From a checkpoint of a small masked spectrogram model: encoder norm rmsnorm, 75.4 epochs.
Rows from block 6 of the encoder, named by matrix and row number. Rows with one number belong to one attention dimension. Each number is 128 + 24 x the weight over the matrix's rms, rounded and kept within 0 to 255. All counts start at 0. Numbers have three digits each.
# v: attention query, key and value (stacked) (encoder.blocks.6.attn.qkv.weight, 1152x384, the v third), inputs 351-383
# proj: attention output (encoder.blocks.6.attn.proj.weight, 384x384, transposed), outputs 351-383
v.119:114113151131090134156148109149128092118115102125078118137129076147138121098123126166132065124134015
v.120:158129149114104171137149050191138133135156114142099129161141147127145171133131168109168148113142140
v.121:107123112136156112110155110121126130087110133056105195110147152109136127110138122116075110175090190
v.122:112103137137114147166105133131108160165130141112097135129128118162146136172117140087157133112121125
v.123:131144156120081158144084140095202117125154122140143084138129106142103121127119103169165100131144132
v.124:102153121105118142160132113091131120100138072127115098124109155131128154098111098152105100176140037
v.125:136159181117114127134167076173102117125113117214101085163137109136142105108137190162108144089155025
v.126:120116126115191124133176081136087133103144135104122151106143136127089105112160147139080143082122141
v.127:110138108120124125112147120133109104143116123119163134127112108140149149127133173120138103095125121
v.128:147105108139151086131110149146085103169132179118123162108137099107125148128127143138188142141112152
v.129:141114104131154116129107076107118161120111143175160072173114132119130130143149119140126168138132137
v.130:147147118126146118135113094132126117114118140121133081132151156099126138110123103130098136156129104
v.131:117103133151105118083137122099108154091137093110131103117123114176141086125124101155132120121113089
v.132:125145128110137134124124111135158128106131111109116126141148136097097156130106168112102132141139129
v.133:131130137163087126101146155120148141131137153128122154149139101115074126135113153125109110124149114
v.134:130107106132091097101108159128113122124103159115122148121141090144071113117111116161157116098106133
v.135:145120132117112170119125142088155135116141074101159099130131154136169096134137113114108114149132123
v.136:125140147110133158147143107146143140123149117111110117146129142124143141109120110108068116138140127
v.137:099127142098131149111128125091145195096135105116051117109083151098156098114136082109089095114142110
v.138:125115150148112141147146149139125086151140159136121162117108118116136125136144140120150108129140136
v.139:133142107125089129134091114071118119089100149126130114116149126126104155112121131153169121126126133
v.140:126126142154109122141100149112141156136146145115084111106103131108129142107121106143131111146132142
v.141:093102126144120131078135142104110145096128077120162144140133116192134050151145129133151134087129088
v.142:134146114137147104126151115123125133130144142112119143098138082132114130128144145151159125149128125
v.143:097110101109108096092086149130101176134104150134098125137133134133090163115105103139126112117100183
v.144:117100112087109152115117145124126149134114105115157173129132125115131095145148128099141149077118112
v.145:155134140128123136150151117167123104140125149137142114133142113095134153133111142107112132145140125
v.146:129112138172137131106126138134101125134140127131147148158140145132111100174134117147127113089155141
v.147:135115108190181085124121106135116124145137142156152154128128123163128127128133144146180139148119130
v.148:128120129142078125110098129113106079094092127115130096123165149139117149120099130134122106136124122
v.149:125118120146092128096105128098113116092120139113151132155160125177093125113094135142124114130117119
v.150:131133142164131128119163112134140111131154117125131130125123112147138128130110157129114122162136104
v.151:097104153145133136133104110139100117136109118149147119115133164142149155131112138116144146135108131
v.152:120127113184152107092178083144110129130131130156145135131144103157112138155144160149162148149145110
v.153:166118093134120118104135154143135115154132131116184179116163095141132100133137144127128114141124129
v.154:124166092113151089114086092071108165073099105132122071182146169149104113117105106166122141123130117
v.155:122115153136105136119136137140125139121126139143111127115132136124129101120131119122107112132131116
v.156:115090134153118135114119136117094111120135105125154138101140105167146104136148136121165121136121130
v.157:119154117077161108115115161142140144121134118104103154135147116120078146126099131122130126076121152
v.158:135121154148113126127143127169117116147138153125147108148129083156110136113118115118087112161115106
v.159:142128127151087091102112153099111119109127166087111123126167057138073143116071140159144087130118107
v.160:142157130168138116135151173161187119108144137114153146147138185117140093133106095125116160106161142
v.161:119155127183108072131098159132138181174130144113210142163120170150108100135150141129147135131104119
v.162:122134147148168080148131161099129163087130145102161162148133182142130112132157075104185134134194132
v.163:131136121149164107155142141122125160140103124130167137125128140079125067117117069097118139113155131
v.164:159132152157108131138144164142162117146147131116160130151148142119133121127103161143113147137148085
v.165:108157131109148120138146151166142129154108165105129156162132133110153139121145134127086111110134161
v.166:137128127150156127149126136101146110112118144137081180111163134128108095152148107128175126132153156
v.167:113142112133111123120113084130121121098123133131101136112132166140143125121109096123110135120122130
v.168:124125154145113153122156149152129125111156117127126077135124114144133159114103114163136142136146101
v.169:136092143113158149135143139101128117091143149120140138132155112128124115132100107115183133134136133
v.170:136096131112091137090138096103085118078145117138092105081162125155127124155109157161156123151109079
v.171:130154132126107132164139135153129149145131140145168111134107140150185148116149125132127130126143114
v.172:096102100075113128105147094119078114092137117124116090083144095133146145137137136134159112144097104
v.173:126139130138120121106104137140137110118134136095120130151137139162119121092068099119121147114102118
v.174:157134138138135124092147114148158075160114110099070168158114146120096132124128126134131107105142149
v.175:120119123117136110112130113121108106145128129147127119148155137129151115120113138144156141116096104
v.176:127112128143091119132127133106116118114139144138179101120109149198099135157117114098149147123123099
v.177:080135122107160157110150109146126173090141083114113101070155112042084148140138100129123137125149165
v.178:093159107141108135123111146139126113109136174092159168134108172146130140137073089139119126129150144
v.179:118153102129085102138135137124147134142125127134180138116131169100140108148146153113106137127125131
v.180:140138135171107155189129129116165152136124155165165151162105188161150109139099128134146145111134117
v.181:115124103125130106119137110121077103136132093126134082114096136093112137148117118148138137127137091
v.182:140113143079106142140121126098111139084149109121121141108129165103135146135105175147138140143147122
v.183:121110158141129144106132122127126121101137134117115126154115138155079155141095141134149123111114126
v.184:122151098170110101090120130156139147167122129109152124125158107094120097124154115107099106131102111
v.185:126140118100086101132114123155120082146112138105096133092141141161130170130122162141095142130115098
v.186:148142126104133126124146137155124085147122121134118124121131114111141110125128150130099136115110160
v.187:152132129139128134158116143125142110138129140147113152145091149148149129132146135125135128114146163
v.188:144103147123090155118198144136111071123125123161101081110117103106118163130106183151121108103116072
v.189:109117168145096120152140105120131120121129144145124088178083163215156145105079124160148121092131069
v.190:145147083158115119119130103130152095082108146155059174097151194142136102161130105103113122108117138
v.191:146113130119143132122139133136163074098131157126110143134151132175157069129076101113158138114113125
v.192:134118149136177124113182165177119158136132118115168154147166102135128148089137114124113114130130140
v.193:078140099146116079109105139096137121119135125199156127127139193102166074172181144134160188127119111
v.194:145119119133133175127149186121158136152153108124113158112119146146144099155152115139130136107157072
v.195:105149134151152159148119162146166159086135114124081069133147135125082138152122135145137149148160119
v.196:137093111131176125145157141152104144131113113114130114104097132125149131134109108102098103121130128
v.197:168147140123088146103121125067115111186108123168109165146144124117170135088160107145078109121091125
v.198:123110127111133140146156121135141149132133114112118123127153111143147142110117109123146097152111137
v.199:138125132133125120136120171143093151139142143082102160112143088161142152122108131123130107168124196
v.200:077120128146103131125131135124131132114105111130156143131148109118132126133127139119145128154136111
v.201:147132132112144129125135140102147131142124125146086153152130107111071133126139139144137141116132133
v.202:170122123142148085124084119144114129126126153153103119118126128111124160129125130127075145108121165
v.203:100121140139167122156150144132138149103125122126144087158120126100111102127097140087124129099151098
v.204:097158148162138149156111159141127167146139138077095117148159123149148157135112108116127139162138159
v.205:125141122119100108094112145116113114138148155139128160111129122153127111123153131131137122136138113
v.206:125152159123134077123127160172115167121195186081098115153157171134124142135114178114141144173152138
v.207:111121137140107105113129074139115099125120131138177121119121140098136113117116121099117116102123085
v.208:130132117111117130136115110114108132143112138132116127101116117128154127139122138142118127150122133
v.209:088101109160117079149139156138104134121101150109158163097151107115147128114125122101163135159124112
v.210:085126146122156112133129114185144143074162143101147105119140100163076144133101154127169118141170147
v.211:106143110093125106110131148108137147124150147153158126118133146204122116142139134149185146120122135
v.212:121156146146114097111085125146128144100143138121148115145169133141129154086145136134101139133137152
v.213:164118129152130205135126122168107089106114082081204131127048122169127117132116107129154099109147107
v.214:101117105122148089137119085117118124122078117153121136119112097106052176117138113134176129116137136
v.215:095122136158109160122180106186142091088122148071239138118170119128121128081144061091166120112163104
v.216:162135151108148110117131139168131149137146134121115144131152115109131146144142165138093116137141172
v.217:145139138121133158127149112153113124140096143037118110130146108069109114125129099113135098164138153
v.218:136147132140128104098088076108136083127147115190105102137135163081119118113132104156086127072119093
v.219:110160138104106130118113124104151136152145135169124157125160127125137108130174153144132150096122103
v.220:122135117084106093145091064113131143129142146143092101149152117101143144104111140122169121129095181
v.221:101116137119131140129145117134128120117125115117142129129103111114122108149102143111141117132137115
v.222:110136125142122164142124146119139148135114124108126124136142146116155116140131116129107153150119126
v.223:097135135131082124107164177117103132163163139131139179140157121185175140116138086124181104164095142
v.224:122134152131106130106159149102152142170167122143101124128145098147128139110113128137154122122125107
v.225:138154147151075084147155151121111133116127149131156090143143130130171111110125111120089146147153140
v.226:128128125092137103156125106095143114136110143084144170117097124121087132116069128135071104114109121
v.227:139122145150108143133105149135113118102130120105139136111118128167124139121112113157116110162103105
v.228:145151106138117111130114131140129125124102128134134123106105139124190138102125108127115126128133112
v.229:137126135105143164141100082107144104153122138105132160127141133112115126145130134114120131092114092
v.230:134103153118103108126122144116138114121140127122124115125123165143098136106090116197136116169100115
v.231:094141131170109116113127122156100128088142150112115139124104102143157115105112101100105106146149127
v.232:113148116110138165133133131101154130144115138133156132131120162101131145116101133137144139071145122
v.233:139120137087119119147125168126126161179141107145089136160130109137096132133118140162147135126116163
v.234:139143135116142126138140152121100162150119095187135165136130101137140125153169145104127162132129146
v.235:151115123119156101105137162155130142132159129136080122131103128120130139130128098137097102135123153
v.236:123127136123130131147133122123139110124132132102148161126110141143124118103105087152107111157098125
v.237:118145098121129140100111113123145127113119149115092134139117137106133136121102094102097136114100128
v.238:163108182172106161123171114101135103146125142151107146131161089168124130149152159101161169133153062
v.239:071130127115163147122133100134170146142146107133140193126119103147153126115118145108184111128119092
v.240:136116126126119135149112133153125113122125142140150158141108154113147125127123121147123113133133114
v.241:096118117114168093145134124125142108127123158118101159161108133060121122078099135111093109108131142
v.242:130124116118111084120085054103132114129118110090170129157121120150148143103112075132120098135105120
v.243:146133124135118086111117109120119109112110148087082125103117104137115132127101123108071127141123126
v.244:119112161091120141130159134071127139167152127161141142135151110153080145141136160137179163100124093
v.245:127138133132107125123092113097122104106102123143138113128105155165145128127134112140170142139123098
v.246:093123114106141132130135126123144126119163155121136103151146169100112119125124131141150137138120138
v.247:133116114124161087143156131151156101133130155115116159113108127084169122086114108112087105127140121
v.248:156155115148120116137102108149093145129107124162149114141139120089169121160172127087097141113165159
v.249:132125132128131132151152161160124153117132132122139137142109150107119124138107118138095118130134148
v.250:125129142106129134127148098101150135169138119110127153107151091134127130129121130115132125123109102
v.251:124104141157149121120138114162119147130151122113118120120149054137123136133137126078115098127154147
v.252:098125136168140134118116110157134136098161131073153123124140085161144138112100110100118078158119137
v.253:121133172144104134133121105101125092137126120146143135110135101150154112100126125110154101155126071
v.254:102107129129119105110131125149121106112144150143108171134127131110148105125114120113135113151137105
v.255:137135123122119114162091149165086111109102139137061115148120137076121095128134154112102151149120155
v.256:139139131150151120156133129120132132108119135124117156107118163128121109148138138138139138139124087
v.257:138127129116147130126154113145124125105136143106128112119126151162103124153117113143112122137107124
v.258:132122118101137067181147156112106134129113159154141165160124120108147110114119114116087134144132123
v.259:124099129131103145106134147134131117162127105146109119094143123137107110119122124147096135146140117
v.260:144153115157130153156113219140156177092116150086158176144144193122082118130111110152125153141143140
v.261:117141095136156143150130146133157130132109127121129165120141190149114088119147110122158135149130123
v.262:104114137150140132107147145143093163109137150121148126150131154128106110167155172172130119126126116
v.263:122099134093107156117110127115122139124129119105099120129122155155065137136086122165122112114111135
v.264:128140110124131083091157089144112125169142133171113096143129097134192140150161166097126129127151138
v.265:099108139143143172150084170138142152098143158096154129160118167117109178112135098155189130095128153
v.266:136113129158144109120132100138151093149089087128113107087110109156160122141111136098100127147106152
v.267:139158133123113098154175146138106131134135146120117111116118106163125085116104118108117164131165108
v.268:115144124077087118131072085138115117108125050139164117131158114089146140111077079129114121173096125
v.269:141126143133104115142108129108147115156099095150142143147138097081165154111134161109105130110119143
v.270:108107105058135119106146129104107164136150129139091154172139137182066104153112155209138119137149124
v.271:118125140187146121108175181165131110102139138105119110093137170139069087159157121152102129141147120
v.272:126126127124177062102134130126088147110114170132139097159100132179131151132107103116117150142164197
v.273:134150142104105114169117155126108143134132114144144123131127129132137107111106127135098146129127122
v.274:126120151178111131101154147126110122081125127083148105119101115132094138158109129129127139134139130
v.275:179148120119168165098154110096173125146098091129139088121095114159138110137092166098146127138138162
v.276:134125137150132093142160137105134126153124155119100145109112140163113102136122129123113127118137111
v.277:112133121145116127116122151142116113078132101118097069139085092127093142147164130144151113115124180
v.278:116111119164165093101120109161088131117161201105094123108123133139139128169149098127099119133117121
v.279:116111139142133101131121127123111136148140173139130138128113105113141129140151148134108139091117116
v.280:153116077107131157141141135126163156163105118141133170145162153154153129124110132119146155154155123
v.281:142127144101086125141135142104142159136111113130129140127108079133124149118097130105098139109135161
v.282:137129148083164123120129083098110112189105110185150112122118097137151105097099129112094134126120135
v.283:127129161118142125145081097086119126133117108160104149135088113104134148122126133132136121106102137
v.284:109122156131123086096131107142107108177141121164102062134091069112135174112133132082116122093140174
v.285:104154149136145101131145049092083089067124139140121110106095146149147072182166154167122121139093109
proj.119:110130140146155129151141123121157114122106093120161120104068140118114114130114130105104111156134141
proj.120:119091107176143103113123103106136126128153136067052087131126102122144129176120165148138124130105183
proj.121:097146135089121154132119134135115105150100139140181103117184124120132152089130103127129169108138087
proj.122:131130122152149113132138158128149124133127135139098112151122111111129125145141133134128139146158158
proj.123:105104106130171123114112104062125080090174158125125178116106121132091116174113142153100128133096165
proj.124:135108112135164091142113101130167103135073093111110138116100158111116125096105108123093148112136149
proj.125:158100123152126118122147119127116136107120113081095135095086114114097084178134118121150086132112182
proj.126:099136083103085144132124114139101163142046113147144080108165140149164103094144119107152149125110110
proj.127:165171115122098112153149150124101118153116087154114149141107137135148139117101103137166103177147131
proj.128:158111098169121158116147124147123118109125092088116163129076160141136140149102131123110107156130155
proj.129:103128147165132148150116116124163118133149158087168142097115101160144109089112087138106097160095112
proj.130:094099087125159150116123123139134129127144126160122103139153119144153117106157131137116131115106137
proj.131:139118129136136119124160129126131119130124153125101121123110130135172143135146126114115129123102142
proj.132:147138131117106111125127130128138135128121122147159088139130121123124116119118118138122114126134111
proj.133:128128114098115079103107137138106103121125113144092114158139128088124132132127115129127134129132148
proj.134:128133129149117106119123127108141124117114120122084125131093150121149126128103156104110118132157135
proj.135:083137131132157140156141141148130151143135191164152115111110116146127146143168105141116123105130106
proj.136:106128128111131095137132136132119125132108120162140109117155128120113126127159123127146145108116118
proj.137:115119111147134111139134141116152101195103161138117117100175110145152166115136148149114142089123113
proj.138:126133120096132143127145141150115133134119108137135173115147132126104136129136137108139163120127118
proj.139:131150135149147128137114128136162119126129116149101128153130142122162140099125122124146140109164116
proj.140:099141114150143133118159133148126101140116169139087115125141111147161153164128132128123150105128127
proj.141:157144136113105112122161131135138132137123190104095116108106105129160154144130147123086110143110134
proj.142:164115133165121108134123124151114122109134103104099112164118145111149133145120125143150115119137148
proj.143:139130132171118091105109128098154108156124131088079152103110130117147123157082165137070094108155124
proj.144:128141138138105130134119142119149146144108153145137106097092118148115129120135170121118097116154114
proj.145:123098104111120172121112127112111134111120073148161153140119144121109137119138093113111121164117123
proj.146:149102092099139160097125148129125127125103124102088121120137114114151129130158125116054146137121128
proj.147:176105134146128150111163125158135113088127139066080135140108129125177140142131124122136085122117149
proj.148:142135103105152160112119130112162139112134107161126143143128152125145133113127128128100147114121134
proj.149:136161126102130123107138122129153123101123116141095112149117144097155141122127126123127142118139133
proj.150:133114116110127144123156130146099141112126115137119111154142136096131126139145097130146142125118151
proj.151:150131114114127171119148139116149121131126134116121158117131126141147127123134142122097110131126132
proj.152:215097122118103110100098122115121110085159103063115117145126125103174109121123116135148092134104161
proj.153:125103133121127179136138121133116149093123105150090107164079144114135147141135143126133100116152118
proj.154:093135149144129130116158118121168124146126136121098101142142105120168120084127126120099156148139122
proj.155:129113120134130114132127134125115111141126137139114180121128139144135148132131136131131129124117126
proj.156:168133122138142178134171128138133148120125157100134170103081146141152156168125118131111110134107113
proj.157:130146137115105075102129127124135119129101119118114078134138136102101119148100176107100118167159141
proj.158:104119114111140135119129111126107137100128106121141106135108149108128112154126115132118141128093139
proj.159:142128103162134107089142135145119106106102100128077100192100170092159152155129113115102130145121171
proj.160:148104116072143139085114130095130098163117115122092094114131115106153159131172143160158141159100156
proj.161:142099106133130109095071146075130105134132112159075104146129131150132097139130130093180103124103110
proj.162:155167132190163124103109116110110118153141106100095099084117107110128141180145199156120102163144123
proj.163:143142159173152161126095133100163133139122138127077104128127121125133124126137149165145155176157111
proj.164:146114122085072109093095135121127139140097114137136127121129136122128128100156126141148109138092127
proj.165:101142088079093111145135132106089128115112117109083129096110105120130113136119136105159111124105129
proj.166:130145128113148134145148125135132093144168099135117110148129134110141160114128145128129093148140129
proj.167:124124136138176148129147113133148118132160121099132127132124129126114174142129126127098144114133131
proj.168:152128113099125113094140130141121151147109127096137148116123126123138155135173135145099121122106134
proj.169:183154117185139196126137126130101125126131128099133130131135121115132105111125175135149127155151134
proj.170:159114125145104111083108117129126129160146177158100092166141140130155086164172141139146116104136131
proj.171:143125117107128107115136123143104147115116102096147139093111122117137114151131123129131105106109137
proj.172:124130113161152103126137107193113152119112131095162113129122140140117130156115127127102147116154122
proj.173:125124119175133148113119124137138135125150126108161167114133139156099155095128100141109120123108130
proj.174:044146150076079126141113141097136114141128133149124129124148127138087193075146149131102140138121124
proj.175:122117137128130114132105129160127122135116117120133118171139148140134167087131124124152157127142130
proj.176:181119121201163163102125129087112103135145119124131136148142125127130106170104147132112134123127154
proj.177:112123143133177106126159120135158133131111173104085090116097110116157168142138114138087186135146124
proj.178:146141057116123167132154124096109070120145107066068125108142116144134137150113157104136080113091149
proj.179:115099108105165097104096125134139121141128121141093097122110144124133140149114095119140137123095139
proj.180:190124131121162189115125137102136093138148107127099139138138131113141121117145135132146107142139141
proj.181:072114166104128120139124132160148131129100138131151107175142154128108227100092111154089186128122093
proj.182:146137127153131119108122113161164128133131159141118116116130150085135111137139125151115133122162130
proj.183:150142132150120161120143133079118109132133154144104140127150109130127091131151160139116131137171115
proj.184:078100131092122090098098130105129134129137132136112081122125115186114131137149124095166125105095111
proj.185:107117106126122098155141103164141134112118088147168161114114145130108151132081106126069124103103158
proj.186:120130117121090138136112138136125155127092140142123128121120153088128102103088099141154155142109106
proj.187:129133106107126131130144140113116091129138114136138150127153125104131103136120118110139092120124145
proj.188:121164138110073112118183125120103158153110154155129144102147129150135089138156132162113129144147123
proj.189:184156139127143162118125120129131152154106099121120174100130131115114129143183164183085096126153121
proj.190:130117126136168138105160108101150061157190116138131113134161106140123117172137098135122113142135197
proj.191:190126115134121201128117122133111125147114091129150121125138141127137092116154154177165128156146153
proj.192:099137132126119131132161110152113161113184143148117115136125111150093160130110108143100132142107139
proj.193:110143093103203097117128104140112149098113086085164083141155132091147127150099113136142136088153155
proj.194:193159153106147119157135127084107136100144108159130104155128136112118088164140125161183107117191156
proj.195:124133151108136126158094123118117176125090102126133177104108130090137130099171132141107126128123151
proj.196:142145126168095148097155137116159107143148163158115123125133119154144170135157114120151131147102099
proj.197:153076154144134101127132165094154119184188139126112114133149154148103152191147130146147143171101143
proj.198:130133115128104138120124133136136104125150121133128157145136122127142152141133143105145078135126125
proj.199:127151126122069171160098112141127125135180165123137124143108142156084090132106136141196127175145115
proj.200:105147089099130157156116109131106150113115102124133120122116122130114101128114140120115095126142142
proj.201:138120146152155109130123122129148144129137129121143134115138133147118103128119130147118118101142123
proj.202:102097145107105111127119149127151109145125147125119106146107149122126177122153100150167154156096135
proj.203:114127118141118125134139132148123156131117116129104145112122101114138128100118119113100099099116137
proj.204:110115142121103130144091131132122154160170111134139138121130144122135138148135138128142121183082149
proj.205:165113124127158109138143120107141124120132148141134115134147130134108081167127097147157161129154144
proj.206:141151151140105107118122118121156148089135189150108163109135117149095107133108092122162168154111152
proj.207:125102112133132125126141130130139122114103154106088126112111120115148130117118117103116136077103121
proj.208:141149115135127144117111137100152094125129156138123114144132148125118126125160123132158129157135126
proj.209:128162093134115155103132129121154117130155129110139129124149107184135099133120115097172091097124133
proj.210:106148113111128145147112110139115139077071144116150140121120121079127117074135123106132117113129124
proj.211:140143125092142100132126108157089131085121095105156095172156128081121097150115104123192144121187132
proj.212:093100143078119097151123113131130130137124138138098126109108137096122161153118092135133153172096173
proj.213:131174150115080171152165121114063119140089115146117119113113102129140105079110166124084156159143118
proj.214:098134093163166128107146113152149139130073118094145122107143134157141143108127117113073121108094104
proj.215:141117122135168141090182122131107117096115130090151135111132121128158116140080128078061108069114109
proj.216:098129135127089127133089139134105140110147147121119101138106139120089136107117121143175134121129117
proj.217:113122084162119151113138136101183080135107122167081150119130147153108106147098151133102100142142076
proj.218:129046145079159088156135150132164147119069155123114102121105143072152159144160114134130166120084155
proj.219:147130100119195101140100121129106145119128119100146130146115154069106087125139105154136129091152171
proj.220:095114108115109114122104117172143095120122122112116154131129151088136165109110146112129116138120111
proj.221:131155096140131159140131125122131122109099129134125120128125119113130105099125138120122123112140115
proj.222:142135131110125133126119133110121138144147107160138126120146137120126128160131157136142116169134141
proj.223:135128118088141148144139095161117146111192108105156100164140120141132125167106114124133142143136145
proj.224:111149131117132149144149123148136107140113117145114111128126125156120136097131099135112138152118119
proj.225:114121096132135121130133140118126102139092112149103065144103106109094134104164124098104134116150108
proj.226:124110150164152161120143126113176127165133130175104119131098142178142150129159117123064092107136166
proj.227:149143095128132130132147136099109109146126113151085135127159125073128121137119126104169148119146141
proj.228:086122121121124135131127114140137124126100122109129131108110107132118122109112116104121112144129083
proj.229:108142145154117104134121114134126122147160125191132128114120150178175114151146106147104145134098137
proj.230:168168092172159136121180129086116105162127097137071135152134131106150111138116147128146107109124129
proj.231:120123094090145168147136131118143124152085126140111084111114117101125150108156092141130137126147121
proj.232:078096173125120119154118130161115106153135143146138125120110132186131162130156137120103124152112173
proj.233:154153132181138121102138115126126122115147121122150141117176131139130122119100130109158134150103107
proj.234:132137129122149129135124120167135175090133130105167193145148137138146121132092155129151117140137112
proj.235:145111125122146148118125124112156137123111107117151144097144132104102127107098146117129118146117116
proj.236:131140089135131126130150133102141127166131134133085134112123120108130120150139144119139113101153141
proj.237:132117126116127110139099141116146140113091150105122135104131141135140119116110120118117130147150114
proj.238:098164103117158128142091133143090116097138089134153051169132119129111132140130086097145192136169151
proj.239:105166135087140133127152107151163146122149165105139140130138134147177120142129127163151128102124127
proj.240:121126116127144122134139126129113125160140137174129113089111122119114125153163104098090153125133143
proj.241:133135139130106115125117135134146171152147139104122160097122144133101149113113106124130086137105157
proj.242:124105124144136165114150120102147115144094120148067107105105117150138087144158133121071141109124095
proj.243:128122137129150155114120124112158142130100114140119098134126146119137120108127088135120109107131107
proj.244:104114132152141166146131140162151111124144126142143170163104136168138168131135162134101126180130190
proj.245:130129108108150118134145116101122108132106121104102126134137121139147116160134153137121137104156108
proj.246:165104111132103124133132162120142120109123153131114142154118129137127136123142150125112121134132145
proj.247:111139122114129113103119137130157160135128127105141127110106129138096146113114105100114095119108115
proj.248:100083135113100150149095117165114148102106114160174143101099124169135115101149121133090144131109079
proj.249:127125125136147116123130132129118129147137141139154119106138128117106129151143139111126134105140145
proj.250:107154157152113127134130133128140134121144125161113157145119148174158129125120138131123118130130134
proj.251:125123149109102157116107135136103141105134115119167122138125131110104148107120125139166142145103148
proj.252:119105129080099154124150147095135105126103141139102120146132119106105145110146141144136148090136145
proj.253:119157087129134153135153133133143091168109105165101118156090121156149140113147100150083163090129125
proj.254:176146103135178148136144140123140146169115132150115101111096145096173118108164060142098141132146112
proj.255:151177114157107083135118123109134137119117149131160127119155155118136123124116081122127132120147097
proj.256:138144142096126142123138138133131157138156112138120155136139133150121169154104124137122121120096155
proj.257:143123110159133102126127143118131127147120149134108153136135133119139127161134132108109125148160131
proj.258:095116133165125171116138127168127094092124126107106097147137089126138117116125145106178126137129096
proj.259:113126110131157129148131117101129139148149112109123134120137145125124124105125086154115109130101161
proj.260:113141139168099133107154118152107169157174142126145111140145104159108140183092137115197152162109154
proj.261:119114111086123109125170117131100134123127145078155072117129113118105156152108155124136146144081193
proj.262:168148121166089078085111126100155162174146113135106137117162130148103137118143042142084107176104113
proj.263:144150082179153107112120137084135114137124109136141121115127149128132096153158114125112095174132125
proj.264:126092128103145126115083134122113147139103123119120136129120135103138125112125122141052136105139100
proj.265:121144144088088104117149127132120148128142149146182101110148120158102121147142167132140120158107114
proj.266:078099129068158121151127145134126176118119142139107137168153158088140159127144136173137127098105142
proj.267:138114122140141185130143124130131126125129114101145149104128133113112144119105119130116129126119116
proj.268:154132133117130110170123133065112098125052129167091144155088131090155112134187146097128114102165104
proj.269:086113158111145158115105134144126140110142123169139109138129128105149118104132118155171132124129103
proj.270:200148081247154129083125112102119065116076095100136119101084119141124107126167055151058087153111151
proj.271:176141113162121117121155132101146125150182103120058145121164126105091166133144093139111089177123158
proj.272:134107119137141108110112123167097096079100133098115093136139089128116143124135150156102159089117087
proj.273:116118149118146152135114132118132139145113124149158134133164131099120119110131118129143128161124106
proj.274:150160126176108146129151131151176127122162117143052159123129132168125153142133096130144135133105088
proj.275:100132127153175128149130135168144162121152155091123133152124135109125112165108129113099181128094116
proj.276:072124089131156152120152125183137121110134123089150121112139131147117150101108122132115146148102160
proj.277:184137135158131113116110145142159114121142091125098103128165120106108124119136119142131129130149119
proj.278:131124119112096097134122138119142143129118139117094161130112140155126145141128175125111131095125127
proj.279:088115104140134140106117111150143148150152133117148115107123122142136132101094132139108146169117154
proj.280:122108131091142159138127118120099173132130137112151114121107132127143108192092115163156114112096148
proj.281:074113118166147177124115130165149112130123117125108092157142123122157101100110106145191145139111114
proj.282:104121140123170111147105119112119120130111131135132140136144127088143117080149108139100131122107120
proj.283:103147161113149141127121127162139128102122101160148138156136124148139126102134138131131131110096129
proj.284:099116132096135115138101133129123132116125089108116112120147139098121140054142122157077137110103076
proj.285:152101111144155062088108153129126112120091146128085165159148122109137136130171117107027109167149140